A small segmentation model, trained from scratch.
Training: muon at rate 0.0017, 5200 steps.
Data: 145000 training examples, 2.3 epochs.
Rows from block 11 of a small segmentation model, named by matrix and row number. Rows with one number belong to one channel. Each number is 128 + 24 x the weight over its row's rms, rounded and kept within 0 to 255. All counts start at 0.
After each channel's rows are labels from the 100 images, of 14976, where the channel reaches its highest value: "strongest on" is what is common among them; "peak at" is the part of the image that holds the peak. Only what is clearly more common there than usual is listed. The data: rendered dice on a table. In brackets: how many of the 100, against the usual share in percent.
# convs0: first 3x3 conv (model.decb.1.1.convs.0.weight, 128x128x3x3, standardized in use, each kernel summed), inputs 0-63
# convs1: second 3x3 conv (model.decb.1.1.convs.1.weight, 128x128x3x3, standardized in use, transposed, each kernel summed), outputs 0-63

convs0.56 [119 118 141 168 123  77 131 156 131 130 151 153 138 151 135 121 102 125 162  92 119 119 122 129 119  99 128 122 155 149 152 108 149 135 151 133 150 141 162 111 145 121 123 131 118 132 149 100 119 153  94 133 107 129 160 129 105  99 155 116  85 147 132 156]
convs1.56 [163 143  92 134 129 105 110 136 131 122 144 140 140 113 100 124 149 152  98  78 181 147 149 127 114 112 128 141 138  95 191 139 105  69 127 142 143 100 122 166  72 133 124 150 134 126 101 108  87 107 155 150 136 120 136  99  95 113 131 124 103 119 131 161]
strongest on: six on top (100 vs 29.6); total: 6 (76 vs 11.8); dice: one (76 vs 33)
peak at: top centre (27 vs 11.1)

convs0.105 [129 110 149 141 119 136 127 154 105 113 101  99 149 123 132 121 164 124 125  87 122 116  95 155 128 118 136 128 132 153 118 138 158 141 115 142 157 152 166  87 178 171 141 165 116 164 151 161 161  99 120 125 165  98 144 118 116 112 111 116 155 127 122 137]
convs1.105 [138 121 125 140  86 153 149 149 167 166 191 148  96 108 179 113  74 142 104 102 132 106 144 128 126 152 121 118 178  95 126  90  68 163 133 167 119  95 127 102 139 123 169 110 127 128 112  93  98  97 112 161 156 134 104 147 120 124 122 118 146 133 160 121]
strongest on: one on top (85 vs 30.1); dice: one (77 vs 33); total: 1 (69 vs 5.5)
peak at: middle right (54 vs 11.1)

convs0.69 [154 138 188 156 112  92 147  91 102 133 109 132 152 126 122 118 142 149 137 147 112  96 164 112 142  87 114 109 138 168  93 126 153 161 131 167 164 136 143 133 129 124 142 112 125 124  98  91 128 170 143 110 158 118 164  98 141 143 153 131 151 123 181 108]
convs1.69 [125 114 154 120  66 142 132 143 140 133 144 135 113 146 149 115 120 157  85 130 132 145 137 140 120 154 135 110 148  93 138 120 118 124 120 127 160 118  94  48 120  79 139 108 133 126 122 111 115 151  93 113 128 142  70  91 129 124 115  97 117 138 143 118]
strongest on: dice: three (66 vs 33.6); six on top (65 vs 29.6)
peak at: top right (74 vs 11.1)

convs0.54 [142 156 163 125 165 134 114 146 136 129 111  98 140 124 123 111 151 151 144 130 141 166  99 163  91 150 111 105 127 127 101  97 154 149 145 129 111 181 111 155 172 183 120 134 122 123 118 156 138 153 140 108 115 132 101 123 109 118 124 148 139 133 130 141]
convs1.54 [113 149 143  98 139 156 131 113 151 133 150  80 139 115 123 140 134  71 119 126 129 111 120 149 109 132 143 167 141 108 100 120 124 138 126  92 135 127 142 107 108 150 121 106 147 141  97 112 133 110 127 167 120 105 104 136 128 118 149 121 145 105 111 127]
strongest on: one on top (100 vs 30.1); total: 1 (96 vs 5.5); dice: one (96 vs 33)
peak at: top centre (32 vs 11.1)

convs0.22 [143 155 134 137 156 151 142 156 157 117 118 131 115 129 123 117 105  90 135 116 115 134 146 152 135 110 127 115 109 114  71 128 123 147 135 150 119 126 127 197 156 144 140 110 138 161  74 175 124 109 145 112  85 135  83 168 144 127 162 115  89 124 148 133]
convs1.22 [172  57 135 111 126  71 157 137 155 143 153 125 125 104 131 151 142 186 151 103 174 162 182 138 150 135 155 129 112 107 151 120 107  91 113 144 141 109 116 151  92 127 110 149 124 118 147 146 108  94 159 142 108 135 153 135 124  99 125 103 116  80 144 158]
strongest on: six on top (99 vs 29.6); dice: one (91 vs 33); total: 6 (90 vs 11.8)
peak at: top centre (35 vs 11.1)

convs0.87 [149 124  98 153 105 168 128 136 100 146 120 129 142 130 136 135 113 124 144 160 117 113 140 152 134  93 100 141 136 142  87 127 125 127 117 151 123 122 171 124 137 121 187  89 111 148 103 168 129 145 101 154 130 110  97 138 126 109 157 142 148 119 111 162]
convs1.87 [151 131  88 146 115 118 146  87 147  84 128  87 121 153 113 114 127 168 130 146 161 157 155 113 108 114 156 143 135 110 127 138 138 113 114 125 112  90 136 147 111 151 144  99 126 108 134 148 123 132 150 113  90 113 195 134 118 111 163 123 129  93  89 166]
strongest on: six on top (82 vs 29.6); dice: one (82 vs 33); total: 6 (64 vs 11.8)
peak at: middle left (45 vs 11.1)

convs0.57 [114 112 143 131 130 115 135 137 100 124 141 125 110 138 136 115 122 150 137 144 117 122 114 153 115 168  92  93 113 179 180 130 145 163 136 167 140 133 133 128 123 115 142 119  95 125  91 154 124 152  92 132 104 173 138 136 117 126 135 130 167 144 141 162]
convs1.57 [129 125 113 139 130 125 150 135 137 160  77 135  91 177 107 122 121 158 130 155 133 149  84 123 110 142 151 124 130 119 112 122  80 131 154 148 138  94 101 159 123 184 133 106 124 114 146 128 110  91 108 126 124 129 162 130 131 111 117 121  98 111 134 122]
strongest on: dice: one (88 vs 33); two on top (73 vs 29.8); total: 2 (62 vs 6.3)
peak at: bottom centre (37 vs 11.1)

convs0.89 [121 117 151 110 158  93 145 119 144 112 141 158 143 128 116  91 109 115 113 126 147 134 139 136 115 115 192 146 142 102 131 147 126 169 154 120  99 160 102 114 150 138 145  71 124 110 136 136 149  78  95  98 126 140 164 157 150 102  87 153 142 137 131  64]
convs1.89 [130 120 120 123 149 123 144  73 123 101 174  80 159 138 101 112 152 123 112 112 147 150 156 105 133 101 147 120 123 120 122 145 125  92 128 114 118 156 158 152 122 122 103 137 138 135 133 149 148 129 158 113 113 117 119 154  88 112 108 172 135  98  92 145]
strongest on: dice: one (96 vs 33); six on top (81 vs 29.6); total: 6 (77 vs 11.8)
peak at: middle left (38 vs 11.1); top centre (28 vs 11.1)

convs0.96 [117 164 166 141 147 113 117 147 118 114 120 115 124 102 152  80 136 137 115 150 138 112 120 129 107 126  87 138 122 116 151 141 158 130 142 127 177 160 113 131 156 142 143 118 124 137 150 149 120  81  83 142 161 113 134 129 152 106  73 152 161 100 121  87]
convs1.96 [125  90  90 136 138 151 133 160 152 148 165 135 122 122 152 133  84 146 113 144 190 111 116 133 128  94 138 110 118 115 127 122  75  99 130 128 150 118  89 134  76  99 126 104 135 121  79 123 110  91 140 137 130 117 136 140 104 118 137 122 135  63 121 112]
strongest on: six on top (97 vs 29.6); dice: one (75 vs 33); total: 6 (72 vs 11.8)
peak at: bottom centre (33 vs 11.1)

convs0.43 [ 94 150 121 128 142 145 161 120 124 137 142 137 122 165 106 155 139 130 135 121 135 138 143 125 142 145 142 120 121 179 120  50 141 155 129 137 124 139 150 155 142 148  96 119 149 107  98 146 124 140 121 111  98 165  98 150  30  95 165 154 118  95 106 149]
convs1.43 [111 126 153 122 119 172 129 131 147 126 111  99 132 113 127  98 106 143 156 122 123  97 125 186 144 166 122 124 122  43 141 170 150 172 162  99 150 150 134 118  92 137 160  89 145 136  95 106 124 128 156 152  87 112 132 126 124 141 135 124 121 103 116 128]
strongest on: one on top (100 vs 30.1); total: 1 (97 vs 5.5); dice: one (97 vs 33)
peak at: top centre (30 vs 11.1)

convs0.14 [ 95 119 133 119 144 108 163 139 164 120 132 162 131 157 125 116  69 131 125 162 137 121 143 138 136 120 149 143 123 134  91 162 143 152 116 138 105 136 147  98 131 114 154  85 143 159  96 134 156 123 137 108 123 192 125 160 119 116 149  86 125 124 131 124]
convs1.14 [166 116 129 136 150 139 168 119 143 115 140 141 111 106  99 143 177 170 123  82 175 146 126 106 106 137 144 113 108  96 117 160 128 132 125 117 128 119 152 169 119 116 113 152 130 159 146 121 110 110 150 136 111 105 184 123 105 112 115 137  86  75 121 154]
strongest on: six on top (100 vs 29.6); total: 6 (88 vs 11.8); dice: one (88 vs 33)
peak at: middle left (33 vs 11.1)

convs0.104 [115 161 140 116 170 115 157 152 134 135 149 179  96 154 129 121 141 128 114 130 110  98 174 120 157 142 123 127 193 113 103  96 111 111 130 122 124 115 123 186 131  94 134 156 149 173  95 159 117 104 157  77 132  97  89 107 115 119 110 125 141 127 111 110]
convs1.104 [118 110 140 112  93 123 139 141 131 140 108  90 108 162 139 146 101 163 189 127 113 104 146 169 171 138 112 134 159 139 107 118 100 135 117 129 170 117 176  99 132 128 148  56 135 123 126 118 135 117 157 133  92 135 163 135 105 149 182  97 150 120 131 117]
strongest on: dice: three (61 vs 33.6); total: 1 (36 vs 5.5)
peak at: top right (38 vs 11.1); top left (30 vs 11.1)

convs0.36 [123 152 133 112 159 113 139 170 125 120 130 133 134  89 144 160  90 131 122 155 127 136 130 126 100 108 130  91 134 120 153  88 129 115 130 103 143 161 124 131 142 128 123 110 102 139 159  94 104 129 121 131 102 179 157 145 129 138  98 117  97 134 171  65]
convs1.36 [120 129  82 137 127 146  85  90 116  87 135 107 128 122 106 123 157 122 133 120 117 146 132  98 132 121 143 136 133 138 115 174 134  85 128 126 133 150 137 159 127 151 125 111 135 113  94 163  94 124 142 116 107 127 123 132  77 107 151 138 119 107 122 168]
strongest on: dice: one (92 vs 33); total: 3 (52 vs 7.5); total: 6 (40 vs 11.8)
peak at: middle right (27 vs 11.1)

convs0.103 [107 128 169 125 137  83 157 136 120 153 150 106 161 125 109 175 119 144 137 144 150 120 127 129 124 106 136 117 131 132 133 133 141 143 127 129  86 166 113 132 125 107 157 107 142 131 115 127 130 176 128 127  82 150 128 109 140 121 102 115 100 166 160 118]
convs1.103 [138 105 158 174 167 123 125 125 131 116 114 142 153 132 104 135 145 126 129  85 114 137 131 119 142 125 144 120  88 108 173 115 138 147 136 148 114  86 123 164  96 167  62 166 111 158 143 123 106 109 119 122  96 126 127 163 152 129  66  98 103 139 110 126]
strongest on: dice: one (99 vs 33); total: 6 (54 vs 11.8); total: 2 (45 vs 6.3)
peak at: top centre (31 vs 11.1); middle left (30 vs 11.1)

convs0.13 [132 113 152 146 132 126 100 121 141 135 125 146 131 129 152 162 122 114 120  93 128 140 134 134 138 135 132 141 140 136 105 150 142 143 100 143 131 118 123 151 137 128 114 100 131 133 150 138 134 152 107  93 167 136 120  92 147  92 153 135 149 122 125 123]
convs1.13 [129 129 123 130 110 127 108 130 117 105 105 130 116 109 175  85 148 177 114 110  98 156 109 123 150 175  85 104 175 113 120 115 161 159 151 138 188 134 106 119 116 137 153 111 117 119 107 101 114  93 142 100 132 118 119  96 120 197 121 149 133 118 141 123]
strongest on: one on top (100 vs 30.1); total: 1 (100 vs 5.5); dice: one (100 vs 33)
peak at: middle right (39 vs 11.1)

convs0.7 [114 140 115 136 139 132 135 150 137 136 143 147 141 140 125 142 152 121 148  90 137 149 140 152 128 116 158 148 138 144  90  68 127 135 118 129 125 118 157 160 154 115 130 121 126 145 130 145 130 134 126 137 107 127 114 160  48 104 165 119 127 119 112 128]
convs1.7 [ 99 163 109 135  95 125 166 133 191 157 129 131 121 106 124 124  87 108 155 120 115 127 119 147 143 104 145  77 119  77 106 144 107 178 129 108 121 130 126 129 117 124 115 124 166 136 110  84 125 123 143 171 109  99 107 160 198 150 164 103 157 111 106 113]
strongest on: one on top (100 vs 30.1); total: 1 (99 vs 5.5); dice: one (99 vs 33)
peak at: top centre (31 vs 11.1)

convs0.124 [ 87 157 124 125 153 149 136 144 140 147 131  82 131 142 151 115 142 129 166  44 119 100 164 105 123 154 125 131 161 141 132  74 137 165 129 163 131 114 112 161 138 110 133 161 124 130  69 137 133 144 133 130  83 134  90 144 145 121 143 153 147 124 103 112]
convs1.124 [100 132 139 121 110 168 162 150 177 105 126 136 104 131 154 111  93 116 129 140 124 116 138 161 140 123 138 114 134  74 140 159 133 148 157 110 147 121 112 112 125 104 167 110 159 143 111 122 157 133 146 171  81 128 128 175 165 129 140 123 145  97  99  87]
strongest on: one on top (100 vs 30.1); total: 1 (95 vs 5.5); dice: one (95 vs 33)
peak at: middle right (27 vs 11.1)

convs0.68 [118 131 116 103 132 135 112 136  88  87 101 114  78 113  85 146 128 124 114 133 141  99 135 134 139  84 120 173 165 137 110 115 168 129 176 102 122 129  96 180 129 116 112 145 125 119 119 116 148 138 158  91 108  93 100 135 111 124 110 176 148 124 122 100]
convs1.68 [137  65 100 127 100 137 103 149 122 161 139 131 137 153 150 128 128 157 170 123 137 125 149 145 145 118 138 112 142 145 119 124  97 101  95 120 141  92 107  86 131  99 122  58 148 104 156 131 142 120 174 115 124 115 118 145  68 113 171 101 156 144 150 147]
strongest on: dice: three (97 vs 33.6); six on top (65 vs 29.6)
peak at: top right (100 vs 11.1)

convs0.73 [115 149 101 134 133 123  76 136 126 146 115 113 167 107 101 129 160 127 136 107 127 136 131 152 158 151 111 119 132 124 185  80 148 106 137 135 154 126 157 162 114 121  90 167 114 117 156 113 132 138 106 125 128  93 143 111  90 116 116 177 138  69 124 141]
convs1.73 [152 112  89 147 139  94 119 112 148 136 131 122 113 133 101 128 131 160 158 107 197 115 109 106 112 131 123 126 111 109 129 140 105  81 124 136 168  79 144 169  83 133 113 142 138 146  83 113  93  96 161 160 124 117 149 112 158 144 136 109 104  75 120 161]
strongest on: six on top (100 vs 29.6); total: 6 (86 vs 11.8); dice: one (86 vs 33)
peak at: middle right (33 vs 11.1)